config = dict(
    targets=['defect', 'material'],
    norm='batchnorm',
    kernel_size=3,
    dropout=0.05,
    beta2=0.95,
    steps=16000,
)
Rows from block 7, named by matrix and row number. Each number is 500 + 50 x the weight over its row's rms, rounded and kept within 0 to 999. All counts start at 0. Numbers have three digits each. After the name is the row's rms in percent of the matrix's.
# convs0: reduce pointwise conv (model.blocks.7.convs.0.weight, 392x784x1x1), inputs 628-783
convs0.302 109:478461566500455502469503424496519470487460455527581495482499423485516408536472502500468524460552491526493498545454538537489582475495568545645540559448605496602440468481513496479491435513485492371542523541562462503456535536461480499542523551532452469402415488500498585463480458484477478380492463530536466619480455526416457518420528509677504452521470484458494639532405439546472419431530473443512553534469529531445476517485463533462493614486499488504465488513560524527499
convs0.303 108:516505560501494513602467712504481494500490535489494511514515502491508576496524603493570519563560499452465454467424561511509447490488464502432539515462545467560483534440492594518479454532510517622509557549434487488432489488439489533542533507498521492646654494590491568489473486511472362610491506518519488457534519502474465531584453539465493535485425513617454529484421465529515494586507557572568581466493459501466499489526450459557453470506482535498477496503389536518573
convs0.304 107:491464578495505570458471400492490482496492458519545481511510469486535408531468476502448549483558468551477474537460475508510543513522568543555591589445617453510425449530474495492521438456484508466493490511520510536442442526499503503512477569471482483385379452483480558457568467486530368387499409485548397672493516485437462534520467504605501471438543509524519525473547541481492438465504436516568496542508504510423542517507509500460498599527438474509591502500609509489489
convs0.305 106:531588356504498508441567509475486424495460519499503521475509499451502445539502416512462453508398448530473471513592425444506498427461502502485492464478432505433567517519474496507433579502464492485477492546535448447613443510516551452392464510553511469498493470453493450549503476558508565476505567542424534432533448439572547469420529471408497432472511476408547446519555549436521507480523514467411510517488501452578498530479487491546476406491544453490380478506520505484487
convs0.306 109:510511571494497517627463677515480517506479524493504515514508495502499578497524606496589517567570490450455468460417565515501457492488450481444527510471544465557469530441498589515489461534518499622509574545436510495421492490454480535545540497500511499645660481586484569505472492508474386613492487503532476460546522499462446535586442537466495540476447513626444528481414462530517508582490558569577577447516448497463498473513457461543450471507470541504489499501389527521569
convs0.307 020:511405527487482594465484516491517428513517491486484535365525510459526470469480485500470490507525422495523575538509519509503482467352471481514468524469473383489517457556489456456521502481478288476490482496495505553520456504546509501517477511498505531413486518525564385521547423509495467504516525541512583481483457504556558520508490511539494507536449362472522519462509524512511460452498443464489440569540571461449586467505526501476460492510425471495480507485476506495494
convs0.308 107:502524555495518533627463652513498521509471531498499500512490501511510603499529580496583496562556487470472485465444540507501436511494441487443511524500545445527444560482510588513492458548517504664508555533435516513393482493463476519526541512498544488660672483569495568503496521501489401643499500494517507450531517505487492547624432541453500543479475510653433513481416492533523525608499559615593568467518455479474516485518461453530493432521452533501523516495404512527583
convs0.309 105:470455614491511566489482414515498471501482468526533474505517468489534431532483490505479553498561467535480478522438481507510555518521557523563580587442642438483417445527474500497520442474469501509509509500508528544449436545505464522500473571465497489401394463486475554448571467476526388412505396468578407682516528475432467544571453519609495464430547504558522532449542543481490448480479432543594489536508496509412548508493502489456495581532433473503618497488590507499496
convs0.310 107:469500581469489546570488524581517486484496525493492469514449480513527524516514513485564477538562499479463527477458468510468452525511455472482510553521591416412422521546529540513516442518505456670503537456427530557439449554504420503466507553439556462547535475500495535448591515455532450530473428414543472562527555495468498548658384544481471545472565516674463477442533603493509527610443539650677487472509475469426556509470492465477513469546445534472657566458491489529564
convs0.311 109:570515501498439505540466596513437480501513477498509547478571440490499514505458584497543519551562528471470496509443643521482503465482478514522563526462465513662511502440472525430501433511522484494516473565487465460491556462446552516630523499530423511569572459603515550464451494534485370536497502546491479482440453501433401517454448542551511534520367483462484549515432409569507477510492551472445589468468506518502476503573453508548473503491475552501430477521422495482524
convs0.312 105:465469586495489553512479483550470467505508497485487463467466485487529489521509490515506507513557477503469511491456433469503480508502487483480522557483614413396426489540491537518498424490479453606500523458467545540436445556518432500447455552441538473469462485481484520440590489464543442475506438388555475597517536447476530543657371527523496459407557470661517472428543585463505499546486491599706463485525477486407553498475498447488521488541428484506677542479527488515519
convs0.313 106:464496572488504549533463490568481483503498509485475463473459479503517514524516496504525486527560472515451510483460427465481461521506465478463517558506584420394427504537500536524483435505488458639492545466450542545445456544516426502432465549431544445499490482499477509446589512466539470507491453412554478576519538468492532543668380525491481478424569474664498457439547589473516524567469499617704473470512456477428557496453489447499540476543442491487683562456510489520532
convs0.314 108:519481580508475518602459666497447496514504482511512534508544498494496533487510613506568529571579494450451452454421582513494464482494448506459549511448555480585481505418490580479488441514513507588493548583451505480435495492453488549577518494509500478600600476600485583494463476517445361565500493518547462495512514481455428531565424524509499522474399509592469522482415438522512486562507537549568583461505452509445494464525479485546437479495459536503489486505381528498545
convs0.315 097:493539433497476451413548509523516469496411493510520504459513497455478543464493476496477452529515439422518506474561483477485488465466520501469360431441408528530617492527508475487469566524472478436499481417543458501587479475548492466430481479551466585457494494490496429523471548488458630514496550488459517375514399481546520459264571469442505432514518457426560472549516462486452484416519485456455483406480498460585476523483476456572568466501530462499352402506496442528430
convs0.316 107:486562415496504438416596465483534516512443490529548516504519541472476489500505458510447483513453476506479498501622439488496529459472549512497450436454437565466573510508537429537470588537453520398506469506547436464589474497525515469392496478550507506464479548445471415545455493531446580445508541526463542397563469486554550450298585439445511429516499500390539476547499493439445478431545492441405489500470512495571454507483501476521524486481588441500330441531538522533453
convs0.317 105:459490566478484546522479483565490485502497516476485451488440479515515514538512484501515488523568492499444508496468400486481473527504489474470505555510583416383427513543499532526486435502484469634502547441454531549464478551507427491423478550436544426499494476491470498437589507461549474510486465417551470576530545470484529546653386533507480480447572489652484458452557600480505527563465497612710468458499471470433559494470468434488546482549439483483674557462524480530543
convs0.318 110:492497586504443517456452409471481489499477453534573513494536457500517406528465489500443544459539485527492482539438525526484582511497588556625568566484613493588446459487488495468496426465483507404521524555567473512458519506475499485529502543521451466402406499499485586453493445506482444372496441515559437648467464507424453518453512514669500459474488493489507597522401461502489441437515463470538546557466501545450485520513482540464492638491486472502516480479561545497481
convs0.319 110:561506520498449514557460603498424477506530472511510551478559447487495506507463577499555532560577516471461483499435658521482501461489481514536566526454496508649502499434483531431498432512519479512515492580481482461475548484446539533637525504522440501571576473601506562466455491530475369538498503555507477498439467500435406517480443544574509535521370482485474558507414413563510474522473555487470586473481503529484475498569462505538453515488468552500455475520419511478534
convs0.320 087:547570492492477459522501590509488502503464513495450513471524449517511571459501567497530412512503478373495456506501543467490410504469407495420501476563446466599533572484484502502492425526511467532453470435431486478485436439475520503566470485438478586604593402578492577434472581536500468543505478514474475397485462482476435477436484505432499543443485480515498471531458465520509537563485526511475507467441476439563471529494392479524648374468452504494424432477413469478506
convs0.321 112:496468587493425502480485471491464452488479435545542521465527416458500459513459526510488535496564498497475485528425605537475557468499551542626556549450572491614470449455485493455492428490486499397531540574535480493447533499462494503602515528514425482436451472535488584461459468502465458425488437539556459616490457506406444514450493522688511471508414466451490623507416414554484415437522487436509558541473514547432461497486478551487461612486473498503484460508516534503505
convs0.322 106:496488604499506545595479568557512481511496515487506485518490469501524530510531553502572497566594481488463505469439522505499420503508440487476526559502591426471418527516513570498510438523510485687493526522424548545412458540495440547531513540459546473580567467547495571458565508486515408565499403431551447564515533487438459553684395540492490527467529515690461500436499550500531508627457543626641524476529461490431549501495499475494472471535437549493639556476449487523570
convs0.323 104:517566409492495466531500562529512486509449536478500529518539487485490576486476528491555468494529515468498505471512529562510475466511461479460386464502363471601587521449484517459548545570592524523518478466483481531512540454498516494533556459536435620560567483550504460527428485488491533600505510496395524365484526553524505506432516568499518599554437525455527517539548437568472545502505554509420512407487534431579479522531469460567491465511474593500403385546409436519481
convs0.324 107:489552381498479452384585453484534488498432484527547511496513518452474470494497442506437483490452467495479491508599440493495527437467549509515451453428441540478566495514528440529469574520446506384501477507554436464595475503517518459398499487560495499439457535429475424534461485524461567441503548524447534415545451482544535455302579443467505423516502491369541484539508499438457460411538485410394500497468511490560463506490488480519508497492577436499333422511548502530453
convs0.325 093:505554452490488452609493609518514598508483523493464512553472486557491602472500554499643434530513538404482545466479532543495427527549427477408464463545411477574502582465498522512543515543596539570486521457426519546465512481491491517542545464497492529659661454561491527529457523464511527649499529527446553387509548537499474521481474603421501640542476560546477480514463475558495555567512569557491536435512505449565489522503457495521511400518474609501416471482398460496528
convs0.326 021:514604432483478401576504508504504632500455492492511501651473439535517583481485515491601516450515568465521486456515475523489446503639469495474479469544485481508583568505499590483547503479614660516469486402463494544484522453492485494485484460471491494582609443527445586474472619437546537546502396471484405414506558473347349487461462534465484572442495656538480471579536507460492531525488512575509465458473476484569470519476442494513530496501481573503455466506462483475460
convs0.327 105:510560359502497472425579495482508434499444509504496522475516518436485466514502428507455448499426452480475479500594441455503524426463498508480465439450428523469586503518496481518442581517455498453501483510534435458605453528514536464393478495553521500473483526461478421547488484538488558476503559529404545399528447464568552450357555455407503433503502475402549466528554522439483483452539504453409493505482510467576489522479490474546496421492566454493341428512515481508477
convs0.328 067:554531487498497532452500502490485448498500496500549519385519483449521448471499485499444430526522364478538465515515466331496488460400447506483470513495545501478567534546488525521457490486422375486465481514534476409542414506516549483476413547505552474511484511503526510482561534567472494434501525535522498533494415421521523436455527377446497379398521390455532478523503552400514456526502496469463488495448492511540518541502464478505529426443544416495463519490512528487487
convs0.329 103:533590440496490511485509547483447412498501509493475529407552496464534458501501473498472449513441397506505450494535476356495457436406470493450495489511476517481581535510465551495435572489450421506464482554533455424555427508504534463444437520531535505541543480493510482536515480559489534499501547565491553468509409402559544438468523445377495430429485412458542454540521542423515526522487529490466510515482483492581515543483480463550477412467544451491420509479484529465508
convs0.330 106:466547421493485442416604434483543531505437470532563511536517526482471494485495473500462504478473534531505520503602461531497553471509564515549456452447437562492550484497534421528497589536479533347516468494580448478580532488526496456427518480569472508417452541430492406539432476499452586451503534524471527418560472518537533478307601471505514447559497530364539498553479469480429477390508475426390488497473520489547454508502509498508526508507555457503353412529548525535439
convs0.331 103:490655417499483509463564498494506452492540491484517526485501465477497451517491430501477514440457484497495453487535452490504485430496494499498505459482396489430546503477423475519473594497511505452474462533497473470585461456513508454428483489485454537485502484442456450567475397534514551453504514562451520443530488446523522458459481497435485494472479488424547449485490528441495509454496494477393490522523478469562497522494496525507354391504512482483385498490504512445479
convs0.332 109:500478524489507562427481385488486504490484453504544488521513469513522410535467437494421538478541487554502495563472449511500548521520580528562595570475586452474439455544486480480527473475480517457505486517532477539455470533484510483490486550479490438375370452438499502497566465499522361381497440493526431648474490491464499542521468510596503447473560518505515516496551545482488460453498426499554470561512544487438543513494510479451524594539460459501599502499646512494494
convs0.333 104:526572353505495484461556535487512415501441517490478532473512507446499499511503444504494434513457451468486486493594450444515503423462472515456461447470415511477593512515479517500438586519466496490497489506519446461592447523517544484415475503548525513515527512493501426553498482533492558537505573532392549383523432456584561458399543471377499462502495474417552458523557522450509514482524519479417500500490508448589512533480487463563484387499544474488355424501480468495488
convs0.334 088:460521499484525530476483456500493562501514509493538457484449517577517495501502430499458492476496494475528545517499356469497453583471510494463491514558532426357459551580491490501530468484470459569475511405470530538462444518508442472386458518434544413517486447457495455505603573461534480501506481456520508539494514463511543505581417486456503492408636474566452416481512574438485564544498484571589419480517487439491538501491499466469593493510413446496622493485579488490525
convs0.335 104:479476611485513568496475449524455472498490472506512473510510462485531444544495491516488551517558481532473491519446462480509527514519528509538573580458639413448418463537479510506509439478476482553481516490490545541450423556511467509485448570453515486433412479471476547456595470494541400437502402448576423678513517444448494548622411515588487458398572507595529498434548573461501479507486460557627481535515488508413556503481510481472507553530423474503647516486558507494503
convs0.336 106:497483608497512545600484577558513478508496515492510487515492472495525538512530562500576497567594486494464496468435530511502424498510436490465523558494588425477426527511515581505509436529514491694499533529425547543420464535489445552533520538465549478583572470558496569460558507487513408578500413439550449553522531488445460557685405546484496533460518513692457506442492543502531502626459549623630533474531459490435549500505495475501462469539441553495629557476443488526574
convs0.337 043:490460482498504418498501513508509546503503501501486480714487476506505478514503481499544582492493539530479494496505500529496485490689515501505457515519487548551527497444502477511498441501584783521495510463513499487490509501466485506509521517540488569491497511520472538448426559453498526484505455540443505502500494470495435508511546509486498496570464718483476512498494476512499503505505542487503517494454514502499455521493449486519548513545518580505483491498493512508480
convs0.338 045:520420519490463517459446510488497430500493472460475540374558479425506540448468548496453507499530410446495447481487545408487454445382466508442439492420481451625511464466480522448481409476483398486504444475478469457456503434463533507598468489472439589470529491571499531462492541536454461525504530558469582492471400471482472474459476453509498453440437371511503527517464435545451427465496476462490515514444489544462502480539470501527596460453457480498468477488428468464498
convs0.339 067:546542481497496531446493516497482469496489499501519504338487503496522471443507477498439424518491391455545473531505472359495494517356450504481433487540509511516540565549493512509493441496448357499480487471535491424503449470490545487483435549486522519537506498507526557473551601552481518455500543504521518516494416440533514419424528407455498430365573345465483485512492526437505508524496503475471473471461471494582504544506456476501575431427498436496455510489541500488499
convs0.340 111:476485539501443492437487402481522501491446439541585511484540451497500414528467474500439531453533510557502480536446542549490589482503607555632547528477562495598454458472529462477507457499490509361548517559567463507461562496467485489535540528533442468378392484464492560474465450505457519378493477525528477589495479543437468508425532498665514456518483484463485610542401441541469444402507459436513535547460510522448473509505484512459501628491479474513475503487565541527489
convs0.341 106:469489573489503551528465489563472479505499507484479465468462479499523505524513493511520495525561466517453510487458426459492471519503473485470524565502593413399423503538496536526483434505484455632492542470456541544447447550512433500435458553436546446492480484496478514447594507467543459503498452410554478589517533461495535542669377523500488468423567470661503460432545591466516521563472497610705473478518463480426560499463491445497534480543435487500684555462515488516531
convs0.342 100:464456573487499570466472419508483495500491475491527479515488481516534437520495456499468541493569484503502513533468432499503523543516536516538541572497625415441449501564484507488524423482468492534492486430513523545404422552512443487464457568463515463434408436477500504464594509465527369434503407428549423654490511465438493540564419507582498462415590513566501496463555553473469491527494451554606449500506509484430541511484497474457548539534428463503617517492600481504499
convs0.343 100:439515547497499490557556425511468454499643520515450463472515583449544456457520549498561505479465540473450452387496510477490538434471475496447604668486609580520485554471519606602425458476469440531494434437566512490493483560480450495490501476566575530542527543490457419501450415409484421512499511485537459551549537468462489487471625479454511430423478481539476530439471505407466526572487552552512635509521438639517466515512587492505507475492605480505499485515517624505486
convs0.344 082:415435572507498446588504455495511476499604486507499506469531617439505519434512581495543493515499506455452438425479529488503513446438495492439437579484627576544385494417496609645494493528498422539490500444517487494428455510481443511489508468523595564559546580479399531516402434415473438551493475493509486526520567515483540463439667484431496503412435466633464517432505456442470482541474491575476610419503395603450442473480573509448536573477572481500396484473505554498502
convs0.345 098:394459565495501473586530451486499458493628495517480455464526570466532478431524558494546525496489515441478465381470507473488531468425492490446581611488646559537438523465500613638452479501453420569500424453530496459475446536466445535487498504546604509565543561489447437523461393387445403539498513478534433570553535495454486465504663444451503470413468471576475525492483494402471504567469519571520604509498445602487447472499574537499478530457567464496514477495528616503504
convs0.346 098:410442582503509490587541467508480491489606473540450451519519573443538507451513598495561527504506527506472454395451533499510549436487498518468550607481656607569435518446505612652455480495512473558507469465549523481443465551487421534516510483558599528552551554498431478547439385417452411562499500466560448566556572516467496498491683487506493497438402517578475541478463465446457506553455539581514654505527425691472449479510573531499475549481611500484494490512526620503486
convs0.347 104:571564434522503563439542528573498522504422531455512466526543481558493431528485435503483432496487467532484508575570424491482408549543520485473449501507389483444576529546548516440521484488505530490407495551529441536601525500467614513409455544561448455468480513439532596430530601553542523492509609516414510425467486427609506592481498503457502487533581531408513430463481524460556459489589493430400474418443549452538520508517481412581580481565510527513457527601508448566468
convs0.348 098:393412545518518468561555420493493468501604490543482442513540573455530476455531566514532527514476526489490462414474522505498553453435517526467556608448635614555426488441520594713479479525526453539511463444582503479468474544465445528492505489578601527534540577485440476536437397422476459536509537472536445568554559520494495487457716501486504493440442513538479542465488482449453475529489536546494672496491437674469425462502589535476525538496618488497484520515536606526484
convs0.349 105:525512352491421501374500559451462473490348430478580576441515414495404495519476431489410402496559438452496501543504495484495501562461462483503374341471420417476528426500433418432514562500493490441541513507436499489539520445547525511534507484449435520470495507516527539506516529540508570513499510511390493425462395515505485496447459490512506525544527445430573514495489472551515440419574445365472351490524505357493511437484446519490510423493396473492420446490446395457536
convs0.350 097:388495567503512462580553458503497500502605495512455438511514585472531509452519576501561529501502533477474459394491511496492531465462502511461569605490637589550444536480516618640457484497489449563499421439547492497461466546474417547507502483560599511581569557473436441515448390406461411556504484479549443547558533494458500498473682484479496491409455516575463531467478483433445517567455543581515629470488430629487456485504580531483483533489586485509484502515532600507497
convs0.351 097:546552413512460540408518529542520469497386516476555472490555470483489453516480440496442432522515439539503508563537457463490438500484486506488295468490397482487591482551520527455512504505482516480437481535523461481581539458492576495455488539532443467453470513481542641378522615562524556522499612469422465407485425437640524523448535468483498490505556495409533462468490505480510435451566484405405458389430520420543510508521419427577629436508460481495432493528514435530471
convs0.352 101:441483594491513483631542515503500507487559464534451484516518578465515592475521674494574501516530549536478461417443578530521543463500488501473489556490641561584429520447522580617473505558502472546543531492520523514422483533492461548560566475530604519578610525478459506547428425449494413610496521474572493543557586568495553485477652530508495549466403514601474573484454464493440511560411521588517623471537439629495474488506553480491439552482584522486468504504483561515525
convs0.353 094:441501531512478416586521466472504539494577471503478540531552538502504564414516542492563485510530508404471493411466496471494493468511510525433465565518582544539397530473517587597482491557534443553484484395543420526439427486453487517488497460573573495591597524420453493514396452386481421614489534476559485469529534503535569511443647481435502549492405538611450514395454469423457493570495508567471567399512471561509465468516520496466565529511530495491363443494497544524521
convs0.354 106:467526430511506481509586478479433562494566510470688501483504500560483394494546475484449440559505490533451428512511468502481559585441451459506501547569559542432429523458524523623454456480461419485517508507550504482496450556499491503427496510521561508548479589484431582527465474538473525413492555435463497572538533552531498487480573451464511463452620487496483519441500507466594526511501472464472555456520417545500461470413541482499545512441555433485454538489529666544508
convs0.355 105:602533467510536601462557530587500513499449561451512434521536462562525450543505439491500444505484466537492516572539449483498441553533494497469498512523400456444572556577579515457517501490493499494423497545528457536594513483466634493439467577564448466490470439463537514458565611546565479483504591520399485448465469442577466589487484504458501468499581527410501449494477558459567467520548536461406496438463554463561570557528506413598582473554505541499479561619505449592470
convs0.356 105:536519356492428511371508551461466472493355439477558556432510421512412492538480419490414383497531423459481495560508470454498500569458464486489368348481411435460525440518447419453508560498483494449538515507434499489553541443543540518511503491448449497464496504512519541502534534549535564504499528517391503410469402511520499505429475493486505532528534440438567494485492499562513452426572459381477360484513503345504516443486451515494541415508391471494417461495473403466534
convs0.357 105:516511369494413497381492563446460482493349423483579588438502413495398501511477436491418401496570445430502497531498500494497502563452461481505387337472428415479530429494425423437513559497495487441542512507436495489533522442547518509538510475446433528480501502522529538510506525537500567517503500514406493430461405522502488486448454490516518535537522439432566516508492461555517442427572445367479342495525505358490504432482445513487498423485394473496419441482436403455540
convs0.358 097:390447579503518478603548479498512489497615490530477455513511578461529502445524590505568518507485531463488472396478521495506542462443495509459558597479653592539439526455511616679476495529499455579510455446533512489470465548483415531497511492556627503577562574487455453538448395395478410573499503474546450556569565519470500502497697481471500499447445516594471534471483488438465497572462547588517644492515437635472450468506586532492472538490596494494498483512531620519504
convs0.359 104:604528468510526612471554534597499495500458565456497432518544466544531455542499443496503437510483464531487514559533460484498445538527482494458495510512413474449575552576579518452511508484483504497431498539528466536587511485471632494440468587558450475492473445469530502463575619547571466483505582490407479451464472435581470576481477506455497472490570524410517460499477568464562461525540544466411496444473544476562577563537515405597590469550528540501471554625497460591470
convs0.360 096:476598394505499429537450479486460576493508517471550524508494449567487493482499454492538393404475543479403474471484427519491454564525402473556506492631420419456494585434456457430466474462520484538502455471432518556505510445500467463452500458432438430582559418484428559488439412465573527552496547511391587475487490521498532531500366589453499539541576514553496450528462503519532585553499501559543474480505493429562507545485441504494434395506454487501478510459424526465505
convs0.361 105:600535466506546589443557530570495520501431550444529439529534433571512423540503430491481448501497460536493518582559442488493435564530494498488510517517401452443564543563564509454514493495485515486413509553524443530609504496459636506440459572562450453475450458469541530448558588548554480459502585536413497459466460452576473597497477493480500447521584533413491444483474551463580464512562518442401487462463559443545544546512497422593563483551489527500484554616501450590480
convs0.362 076:490529555497481514660529462518504591496548525500497467534488592552558583496522586497630456559471546508488526497483518548499505544510492503510376590548567580538491598525551609588548420568551474559521521483595447589482478534403502500484587513609564479615586533479496541475483544445549474572498566476539520518517634570524546527483592587431501593483511540616394529484501538463490536589499571630497613410468483571583533565499525479509587487535594571503450507503525513552507
convs0.363 094:401485523493482425433476456510491440499487474508427487433525511454484523448498519497419522471584476422464422422455542420502517449406515514516473436470533443541459476466478474488392535485402452463516481439475516433474478450539405486556459475418483539443460463534417465494470473462425510466500405525500482485504412453443511394423509414542498468431430429510532505447518487502440484464487437510571433539500432509464500490486465514435515525443438338498468469463527469461474
convs0.364 103:522516365498436497364513542466468486495346450485553551446526429505410501524482432493407378496529424452487496549498472459497498564463458486484342350482420441466525435513450420459505566506492490450539515498433506494547527434552526506513506487431448508459498514510520538500528538538521569503500525514392507408478386508515505491416480489489501532531525455449578500475494491553494445416563446392476367472512495375498510439486445515493544402502426458495410462482467385467528
convs0.365 042:530516476500526551474509458498510448491521500493439479353514545403518508494497511494471482534467474541563501486492535400496503390388500493454393522456548554542510539548510579537467497480425363486495482509609492408540543508491547503511504512576542558489495530458549491494514591516492518485494561514451542462499424428539496460377602432454493421440486351459475518471496491440475461513487492512408540450489476575566511515526529490495607495467545440497430532484507487498471
convs0.366 104:533516352497432512361513545471483472496351454481563537439527428497416494532483418495405378505523417471484503565506464457496491553455469486489342358476416445455529437522462428456505560501469488449532513502444500475548527448542537511491501499451454480452494524504524550488534535546528572499501530509391506405480387496529503499418490483490503525538525448438576496473484500545501442423569457377467361473501505359499508442489441511497549418497412458496410463495480394477519
convs0.367 098:393469560498500466581529444493496455498626495518476451464520569467532472435525553500542539497491519446479453387474504477490534471421499496451584610491643566542441526466502611633439472493447429561498425450534494456472453541465437536489499500543605505565541554489438442518460389392443408531503510480534428571556530492448484467496660443458504462396468469565475527494485493403466507564466519569517603506493443607489447477497575527493476528457571453500510488499532613503497
convs0.368 098:376421549504515468554545428485501432493615491527484447479533573470530463447524556501522542511483518478499456405466512487489544465420517508461564612456642592544437497442509602688473480513489438547499447446563502448469469542463436522492496498562594539532535576489449458531444399410447441515501513475527434575549543498468488478476700476478502466423441480551479532462477476423460478537477523543500633502490436650470417462498580544486510539463598481494491510507536615517484
convs0.369 106:591555442514556577440566525559501535502441549434539462527535447572504415532508440492480439500494463535490515581574441488488438565541495493495497516519396467451564538556566508474514486499501524482414514556531436536612510505455631507435460548570457450480464489455541567451538585547549502475505595534402510452461475462587487606499491493475507465538592534419473443461475532460591470504584504428385493441464564461541527525508507429581560473556513532501475550617500462593483
convs0.370 098:410487568499505486588533462494493465495627496517461452470511577441531486452517563502568526484497521449475452380486508480488531444455484502459600604485652561528446537478502618606426473479457427563498423451528501477441457556473428533503500488539608494567548547486442447508465385382459387547499480456550430571552525486432491496503638451472505458413457476577476530481486497419460521570463538588531603521505443603495465486500576513501456524486568477509514472508528616496506
convs0.371 104:524521371497435505359514538476470485496356454484542539437527432513413491534483422495399376497515422465478484554501454440497498568456467486474350358485418445454523442520459422463498560498478492454530515504436504491550537435545530512489496496433453490454489516503509542494536536545533566490501529511402512403481386496524508493415486489470504515512530448450575485471497505556496451419566453398483370471502491358500511443480441509495560410503422447497418469482485395474519
convs0.372 021:501432544503468437449490514483500385499448494480500505357471448467467481494482464495453399514529397404443444545507488514500517508291487484539599504438501446439477381488495453487474521510378351501522511497424524451503444508524489515466474517439488378441469503565448520493520419536473490433501453484520467547498470528504509517540526470544495434509529364449512507555506519508525446455505464412536451549499524486361484420497441486475423482444492436504534472513502484495504
convs0.373 044:493527421503496516486491514474520420500440488459515505337527501416495483454518482498464443517485409489512487508495511415503491477344461488449341518471504473498489499528482486528471500503429334501474513508542466417538432496470501498470498560524535526519521569464525504473519560540475462487491546472432569501488448496590566480487513439397500473434574344478504458438516517454543466497495477435431490491433456456499517503475422474499602461450462431489446497499471479509508
convs0.374 093:546562431508468558420527521562518471495406521471542454497565466474504430518482428494466450528487450542514507563534456463490441473479508500471309477486377492481589501557536533463515496496473512465412483541542454491601547457480571495434479555547435471449459491462546629391528606565521560515497601458424466407496438424648514520451529473468497489486573500388523456462494517468500438459534493427381472395417523442543508535530420422577642442512476487497434518522537442540450
convs0.375 091:368447553500491416523528411492494514492569484494460492463540555470510575363509573494515511476544511398479451364466533479495514465454468507429485529483633516554418512477494558550449527510497431546504461402511496499470428477491435511529505460490562569521553522492422460532437476336466437562501480498512497527516487476485540456467604482441497520382424473617459523439490484414441487542458491568547538441504432559475498481503563532439516513472517472495441447469491507477514
convs0.376 099:439467609496510487617529506503500501486575463529433460518526577454524560475511652486566516505539548536477459406450575520517539447498488513475526569482668564585421516442508592597467496526498472560529496502520520502421485553484442552565543483535610526560576536496456502544440395436462385594493495466577466559549561538460522494493645524519493525458392518604471565488462461488439508564444533594532621493527436651472468482516553486492445561482574516478489498512495581503522
convs0.377 105:517513369493419491377493554448454480493347427484567584440503413499398509515476436490415397494566439429498492533496497481499504563459462482504380336479427422478526431497426418438509563499496492443545515503433500491534526442552519508540508473437436528479504493524526536510511526537506567514499502517404497425465402519501492487439459491511512539536521443439568514499495467556507444426570446382482348488525498362491508431483447513485510416492402468494416447478443397453543
convs0.378 102:516519376499440494360517534474465492497350453488537546446527431511408499526485426496401374494521426450481486545495459451499499566463463487476344352486420445461523438517454415467497564506491494452535515498432507499549534430552521506502500486421450503456493513508511537499530539539525569494502523512401510403485387506514508485411484491477504526517524456455577490469500496556490447414560443402485371468508488376496509437484442512492554404504434448498415468476478388470523
convs0.379 099:465527461499511462560551484482486574498537529493654458506541493562505412513519480492517410495447513556464487472494469536476514593486407472533412515577545509390439549446519534548479480513532426540508475518499450497530492551432481502392517515488540520576512610458473584513467445498532482418500527456460516584506556574479504504533519525457499507532634505542455480452450541482579560561494523522459534372483439504521435538437508457496493463440529493506498508479480571542494
convs0.380 106:585538432510555571435579520531508539495435540431570469532530437567491399521499444492470450506507457537504526585584451483488426563543493483497494511510410457465546520540563510480533491498515525457415508554544441520601498514444612511453465544575468459475456505449556575447527580545532522468499570524409508460458462462567476617503492481487510461560605537417455438444471514452613462486594497403367491434465572465526508514500500433561560488541509533492467550626496476594472
convs0.381 105:531519359496431506367511546465465478494352443480554554436516424513412497536481424492410381498528426457481492556505467452499500569460463486486360350482415437462525439516448421455505562499486494450539516504434503492552541442547536514509504491441449499461496507512516541501532536546533565501499530516392505407473396509519502500422479495482504531524532445445571494479495499563506450421570455387480367479511498354502514442484448514494548409507404463496415464488474398467532
convs0.382 104:590538452506508559422532533534516516497411508462529472527527412552492427543481407493472483485518462527501531599602428495477437559531535498517525501498381443445590495566551499405517480499473558474420521545510437515614534517464601518426456555537443413451445498474553546433556577541542512478502584502435517465461448447590511597522438481505507447572574530384497444503484540482575452477625473405397451497456581412524513505518464442567557502559460502504478517601531416571494
convs0.383 041:497509478503500524480506461504517428498504502498452487282507519421518517474495514499480458533482472524549480468497533414500510444317508494461383524466549518529508533542501551525449521490411307497501501503573510389542535500518542504490517524543541548475492491476523490496535608482500506501494536477465528491503434452547513445425574426464495445401507279497487499465529510437489487518495480512472521468501459543539521513523507497501579491454505419497470530492530489505478
convs0.384 104:545546427519478538412516534532539509507388502467496494513550451510455471537464427515458462506495441541487513571583419469499411527532510515476391456478364462455589475548524496417538499504506558483438522539498459509590556477487563537423465522527437450454478533499538601411532580563550566525511587511429496392469458450606513567472494496469514503545535519422538428473508510494530453450612488411431431444450522377529515473513462451564606446556452507518444496562490409534480
convs0.385 098:381449556492507470570529440487510439493625495524486451463532570467531463438520555499532539497489516452500470388477511479483534464430504504457581606482646570535439514452500597637462470499470428561499429449538492444468456538458439518494495511545597527544538562493455439518459394387435418521502500468525420581542536490444473468495664454468504461410462466564480529477477493408463502556468511557512600508490449618484438471498571534487479534453573465496508489495533619503493
convs0.386 099:396462558502497471573531442486490457497623494523482456465531564472531464430530548497537533501485512448477452387470508474485536475424493497452580615491643570544444520457502610651448472495460424559501425452537498451471446539464435531487497501545603516554535560494438447526458394401435421521501512478533428572552529494450477462494668445458503461407476471564479529489486491405476502560470517561513608513496441616485443474497574534495492522452577462494510489495528617506494
convs0.387 098:400462566488497478583525455489501453487626493519480453458524566461529473431524553492542534495492514444481462387466506470479533465421492492451585608487653558534440521465498612631445473496446421566501425454526492458464447543462442533488497508539610509561540554491445447519466386384442403534493500477540429577553534496445484469507656437456496460406471463575477527497487497403473504566466512571522598516496448600482449473492570536499471528459565453492517477494529618501505
convs0.388 099:399435576486490459540496445489536432484617468524471446443540568455518477424511542490511563491511523426483441382436516479496529460412496511453564563489656549542433521437478567594431462499450413562500447457506499437434454523472430508512496499510572528533529535500424479507449384394422394516496469466540439586531501488438477445519638449485491458400426444588481524503470485417430505555458492555523558520493436600456447471509554531467461542439544435492515490478524600476503
convs0.389 097:400417526509517478535581429492504463494608502534510454513556562487542454461530553494519527518463529520466453421475493498484546465467496513459544628450619635519447495434524595709483480510527467545496461485587520471459476557486447527481496496577603569529522582491415462529436407436449444494499544462512427571551549501468474514483724489460501462436469512541485521430473495421496496519492519538488666463496426672473410459476585542498533517488629492496497533517524638535479